A small image embedding model, trained from scratch: depths [2, 2, 2], adamw at rate 0.0012.
Rows from block 2 of a small image embedding model, named by matrix and row number. Rows with one number belong to one channel. Each number is 50 + 10 x the weight over its row's rms, rounded and kept within 0 to 99. All counts start at 0. After the name is the row's rms in percent of the matrix's.
After each channel's rows are labels from the 100 images, of 14976, where the channel reaches its highest value: "patch colour" is the nearest of a few named colours to the mean colour under the peak. Only what is clearly more common there than usual is listed. The data: made-up ball-and-stick molecule models.
# convs0: first 3x3 conv, stride 2 (model.blocks.2.convs.0.weight, 272x160x3x3, each kernel summed), inputs 0-159
# convs1: second 3x3 conv (model.blocks.2.convs.1.weight, 272x272x3x3, transposed, each kernel summed), outputs 0-135

convs0.56 090:46 44 48 60 44 45 63 58 56 43 63 39 26 62 43 33 49 43 53 58 66 64 38 49 55 52 34 45 62 62 64 51 53 58 63 56 62 56 53 52 56 61 45 49 62 52 31 36 53 59 41 50 60 44 70 47 64 48 55 38 53 58 52 63 62 44 65 41 48 55 72 62 61 60 52 66 49 52 39 60 47 65 63 37 56 58 64 54 64 51 45 55 54 51 39 53 52 48 57 59 53 67 43 45 43 61 50 65 51 47 53 55 34 40 36 46 58 55 40 39 64 55 40 50 59 65 57 43 32 62 52 64 58 43 55 65 59 34 57 55 60 54 50 46 61 46 66 37 63 27 34 51 52 32 50 24 55 50 59 61
convs1.56 121:38 50 52 42 43 53 40 43 46 50 56 47 62 47 39 44 42 43 57 46 41 41 32 48 38 53 42 43 44 45 50 41 37 46 50 33 41 53 43 35 54 48 37 51 37 33 44 30 32 48 66 45 48 34 53 58 36 33 45 26 44 33 37 40 41 43 33 43 49 57 44 56 44 40 40 43 41 34 46 47 60 52 47 54 44 43 36 31 36 59 42 44 29 44 36 49 38 57 42 44 46 44 27 58 43 34 47 33 54 40 46 43 40 39 42 38 37 43 39 42 53 50 35 40 57 33 34 33 46 43 37 35 57 48 34 36
patch colour: black

convs0.169 066:35 37 34 47 42 43 54 37 58 49 49 48 40 57 50 37 65 46 47 61 66 50 43 52 36 49 53 46 47 59 62 39 56 61 58 37 43 54 40 44 69 38 45 46 61 35 43 37 65 64 45 42 60 45 51 42 56 36 42 48 49 45 40 59 59 37 71 39 45 39 65 48 55 50 41 60 45 41 43 44 33 74 65 41 60 56 47 45 59 57 48 61 41 42 52 55 48 46 52 61 46 62 52 56 48 61 42 64 55 55 48 51 26 40 53 33 48 54 45 40 62 52 30 54 46 64 41 54 33 62 37 67 49 36 49 47 50 28 36 47 64 35 34 37 63 61 66 48 54 35 38 57 51 38 44 40 47 36 62 47
convs1.169 108:39 53 52 37 48 48 40 46 51 47 58 41 62 43 41 56 53 42 60 63 52 46 29 48 41 55 34 46 59 47 60 50 40 45 46 28 46 54 45 49 53 47 41 54 44 25 37 34 31 40 61 55 52 34 42 62 35 33 44 23 43 30 38 39 40 51 20 44 52 58 45 59 46 51 38 50 42 42 56 47 47 49 47 53 32 50 31 24 34 65 34 45 20 47 31 52 49 61 48 48 49 46 25 58 46 40 53 42 48 51 48 44 47 45 47 45 50 44 34 36 49 50 38 53 62 36 27 41 50 44 48 32 50 55 34 47
patch colour: black

convs0.181 085:62 48 45 55 34 50 52 63 45 40 51 41 32 49 37 44 63 25 48 54 72 49 36 26 50 50 26 39 46 53 58 46 56 58 56 59 64 44 44 46 59 44 29 49 63 47 35 38 55 42 42 52 50 42 53 46 70 42 44 43 46 51 55 43 50 37 58 40 49 53 60 61 53 58 61 51 53 50 38 61 51 54 66 33 38 48 51 51 56 44 56 45 49 47 43 69 45 52 56 66 43 59 28 48 31 49 32 39 54 47 37 57 46 35 34 50 56 55 42 42 71 48 52 53 52 64 48 38 43 55 41 64 39 38 46 62 46 42 53 42 60 57 44 57 46 38 52 24 58 35 38 46 46 36 28 33 53 42 52 57
convs1.181 126:40 46 51 40 42 56 38 47 50 56 56 54 60 41 42 52 47 47 56 44 42 47 37 45 36 54 39 37 46 35 53 36 41 46 49 39 46 54 40 45 51 54 38 49 37 37 41 34 36 47 68 46 58 37 60 55 39 35 46 29 47 32 39 38 44 52 31 44 58 51 51 52 45 31 32 41 42 37 51 57 66 55 48 54 44 46 38 37 41 57 44 46 33 43 35 60 46 53 40 53 39 46 18 54 48 35 50 37 57 35 53 33 29 42 40 38 36 51 42 29 50 53 36 46 52 35 38 35 46 40 39 37 66 51 31 31
patch colour: black

convs0.167 079:49 35 40 39 39 50 44 40 51 47 47 45 37 53 44 38 58 48 51 65 63 51 43 47 32 41 37 54 31 50 54 49 52 59 58 49 43 39 38 47 66 41 39 39 70 45 41 35 65 45 38 41 52 46 54 47 68 44 40 50 44 52 53 54 70 44 64 42 48 53 72 50 60 61 55 53 53 42 45 54 36 66 60 33 47 53 34 58 54 50 57 62 41 50 48 57 41 50 59 77 44 61 44 47 41 38 41 54 64 51 50 49 31 44 38 49 47 67 45 44 43 53 33 51 53 70 58 54 31 58 52 67 35 36 49 59 41 36 43 36 65 50 41 47 53 39 60 38 57 31 31 49 50 34 37 32 43 45 35 53
convs1.167 112:44 49 47 44 41 54 47 49 37 53 57 44 59 39 41 49 51 42 59 55 45 47 42 39 32 48 43 33 57 33 60 39 42 44 40 32 43 53 47 47 48 47 42 50 46 31 43 33 30 43 60 49 60 38 45 61 40 31 43 29 43 36 41 38 42 46 21 49 48 55 43 56 46 42 33 43 35 44 56 50 51 46 51 51 45 47 34 35 43 64 34 48 27 43 27 58 54 56 50 51 35 47 27 55 46 37 58 40 49 50 46 37 35 40 41 47 40 45 39 33 45 57 36 53 59 32 39 46 47 33 40 34 57 51 27 36
patch colour: black

convs0.78 090:32 46 55 50 47 37 58 45 67 38 58 50 32 52 46 35 32 65 54 47 46 69 44 69 58 49 48 58 63 50 52 52 38 62 58 59 49 54 51 54 42 66 61 47 60 61 32 42 49 54 43 43 56 46 76 48 54 49 62 34 56 62 45 68 67 51 54 41 45 61 73 52 61 57 41 66 44 52 47 61 52 59 54 42 58 37 61 39 57 50 32 63 47 52 44 33 51 49 44 46 56 65 56 45 49 57 60 74 40 40 63 40 33 45 43 45 49 43 43 38 48 53 35 47 60 61 65 51 34 52 56 51 65 44 56 61 63 37 57 49 52 57 55 46 63 52 39 55 70 33 34 46 43 36 65 38 54 50 45 57
convs1.78 100:46 55 49 50 44 50 50 38 49 49 58 44 62 54 42 40 41 41 56 48 39 35 35 52 47 52 46 49 40 54 40 41 34 41 51 33 33 55 40 34 52 47 37 50 42 28 51 27 34 50 64 41 38 33 45 61 41 27 46 24 41 27 33 38 37 37 35 44 42 58 43 60 38 43 43 48 44 38 40 44 49 48 43 52 48 42 34 29 34 60 44 45 24 46 40 46 34 59 50 46 51 44 30 61 41 42 47 35 48 46 47 52 46 41 41 34 38 42 36 38 56 46 37 38 60 36 42 42 43 48 35 33 51 38 38 43
patch colour: grey

convs0.36 126:72 87 48 37 49 36 51 50 54 37 59 43 36 43 46 35 39 49 36 42 36 49 35 50 57 50 37 54 48 47 49 46 53 46 44 48 34 44 64 42 43 49 51 39 54 47 44 52 41 46 40 42 31 37 60 35 45 61 69 45 52 50 34 40 61 41 42 35 39 62 55 39 49 63 42 54 42 86 36 61 42 43 45 41 46 53 49 43 45 34 32 58 41 68 52 48 44 58 41 42 51 48 43 56 52 47 50 47 34 55 51 46 56 39 43 38 38 42 36 34 41 44 47 55 45 47 46 67 47 42 56 47 39 32 41 58 47 52 44 63 64 47 41 36 34 46 47 43 45 44 33 51 37 43 65 46 35 50 41 47
convs1.36 096:40 43 30 39 45 44 37 43 37 49 45 35 54 44 50 61 44 47 46 42 44 45 31 43 46 47 36 48 48 57 46 44 42 38 36 46 58 51 44 61 36 48 46 49 41 35 36 47 52 37 52 58 39 34 14 53 47 19 37 43 51 39 31 51 50 57 51 43 51 48 34 47 38 52 53 45 46 39 47 66 30 26 45 34 31 48 40 41 51 58 46 50 52 47 58 51 56 49 44 54 47 49 38 43 53 38 35 59 20 45 45 52 53 65 57 36 62 53 39 42 46 45 55 47 52 61 37 43 48 45 54 38 51 57 50 56
patch colour: grey

convs0.155 087:36 52 51 40 51 37 55 34 65 41 57 41 38 55 47 38 30 64 52 51 33 55 47 71 58 43 54 60 59 47 59 38 43 52 51 47 28 56 54 50 35 64 66 45 59 58 36 43 45 56 45 33 55 46 64 42 39 51 67 33 58 56 48 66 56 47 47 41 44 67 61 46 60 55 44 63 42 60 45 59 46 48 50 41 44 47 55 43 47 48 34 64 37 64 41 41 47 37 43 36 53 52 60 41 52 37 60 66 40 39 61 54 35 39 53 46 45 40 34 40 31 52 23 45 60 57 61 54 37 49 59 50 66 39 54 60 67 36 57 51 60 50 58 48 58 57 45 60 59 37 28 55 47 37 63 40 41 54 39 49
convs1.155 089:42 56 42 52 41 42 48 43 43 46 55 48 61 48 48 28 39 35 52 45 47 27 40 42 42 42 53 52 36 52 38 40 39 52 41 34 29 58 43 30 45 47 43 56 42 36 54 25 30 51 58 37 42 41 37 57 49 30 39 22 47 36 35 39 38 29 51 46 31 60 47 59 39 48 59 42 50 47 39 36 41 42 47 48 47 40 41 25 35 58 55 50 22 49 57 50 33 59 46 42 47 46 33 57 40 45 44 42 44 42 46 49 47 54 42 30 44 48 41 53 59 38 48 34 59 47 38 42 41 51 48 41 46 32 50 49
patch colour: grey

convs0.163 139:52 57 38 41 48 42 37 42 45 47 42 45 48 43 45 52 37 45 41 39 32 41 45 44 50 36 44 38 41 40 45 33 46 43 39 45 43 38 45 42 34 42 45 44 47 40 50 54 32 42 44 42 44 44 39 46 31 42 50 51 41 42 34 40 51 46 29 46 46 40 27 28 40 41 37 41 49 56 44 31 46 35 35 51 43 38 43 35 38 43 36 33 41 47 50 45 44 54 32 30 44 33 44 55 49 34 44 41 32 38 42 46 59 45 46 37 37 27 47 44 52 40 48 44 34 29 47 54 57 34 34 34 42 48 34 47 44 50 37 45 40 45 39 44 41 40 35 46 39 52 49 40 40 49 51 48 40 49 45 33
convs1.163 076:51 48 37 57 51 52 54 56 58 56 22 40 27 51 49 43 56 48 29 62 54 32 43 46 55 50 56 49 54 54 58 52 45 62 43 47 46 29 52 52 45 57 60 42 59 39 54 53 54 49 23 45 57 39 29 34 52 41 41 44 57 34 35 47 48 42 41 56 41 29 58 32 40 51 51 52 45 56 59 31 42 27 58 32 46 52 40 45 34 38 46 56 44 44 48 52 61 35 55 58 44 53 52 32 47 52 50 51 27 66 57 53 55 57 48 38 61 58 41 46 38 51 43 55 40 37 46 54 48 45 55 45 59 56 42 51
patch colour: grey

convs0.244 136:62 79 49 33 45 34 46 45 56 35 58 42 36 38 40 32 44 56 38 47 35 53 34 54 59 50 35 57 59 44 50 45 51 44 43 46 35 44 65 42 45 54 49 35 54 52 41 45 40 49 36 39 32 35 52 33 48 65 66 42 50 54 34 48 55 39 41 35 40 57 52 39 42 56 37 43 38 74 37 57 41 47 50 46 53 47 57 44 41 36 39 64 37 70 49 43 50 56 37 47 46 46 39 56 49 49 50 55 39 54 53 42 55 41 44 39 40 42 36 31 32 52 42 50 36 53 50 67 40 41 60 47 48 49 43 55 54 43 39 65 61 48 37 37 46 50 45 46 47 36 33 58 38 43 77 44 38 51 42 46
convs1.244 096:52 54 28 41 51 42 43 37 27 50 55 29 61 42 44 57 37 46 51 42 45 43 38 47 42 41 36 55 41 50 45 43 41 44 40 54 51 56 37 55 35 40 50 52 47 38 34 49 54 27 54 52 29 35 19 62 50 21 42 41 51 35 31 50 51 49 46 46 40 57 33 56 37 52 52 52 50 44 41 64 18 28 39 39 33 45 44 45 49 66 39 52 52 46 51 41 44 58 49 53 57 46 39 52 50 40 32 55 27 46 44 46 54 57 51 44 54 46 35 42 53 45 54 41 62 56 44 49 41 49 53 38 49 53 51 61
patch colour: grey

convs0.23 069:28 33 53 57 40 35 50 64 46 42 42 50 30 42 44 40 26 51 42 41 43 49 40 41 54 49 43 50 56 54 39 61 36 40 46 69 55 46 52 51 39 55 56 63 63 58 35 48 48 41 42 50 50 46 66 50 33 53 58 36 52 56 51 55 47 42 39 38 45 48 56 51 41 39 49 47 43 37 43 51 73 40 30 56 48 24 54 35 47 44 29 26 60 40 46 43 55 53 44 34 45 56 41 47 44 63 50 54 34 50 58 58 44 46 43 56 52 28 46 46 65 30 52 53 47 38 57 38 43 38 59 58 52 58 41 59 42 48 51 53 35 64 46 62 53 42 35 51 49 50 35 43 41 44 23 43 60 56 39 65
convs1.23 082:43 46 51 60 46 54 56 40 49 47 52 55 52 50 37 39 31 55 47 42 39 42 43 48 51 48 54 49 30 51 35 39 49 37 55 30 44 50 40 32 50 44 32 42 53 58 56 33 31 53 62 30 52 58 56 49 35 42 45 22 38 48 57 30 46 32 46 52 45 49 41 48 54 41 42 51 49 39 27 52 59 52 39 52 40 33 60 27 40 46 46 43 24 43 43 36 51 47 53 40 48 43 27 53 41 44 42 37 50 53 39 37 49 32 24 47 40 47 47 42 54 49 35 36 47 38 39 47 45 52 30 56 57 40 43 44
patch colour: grey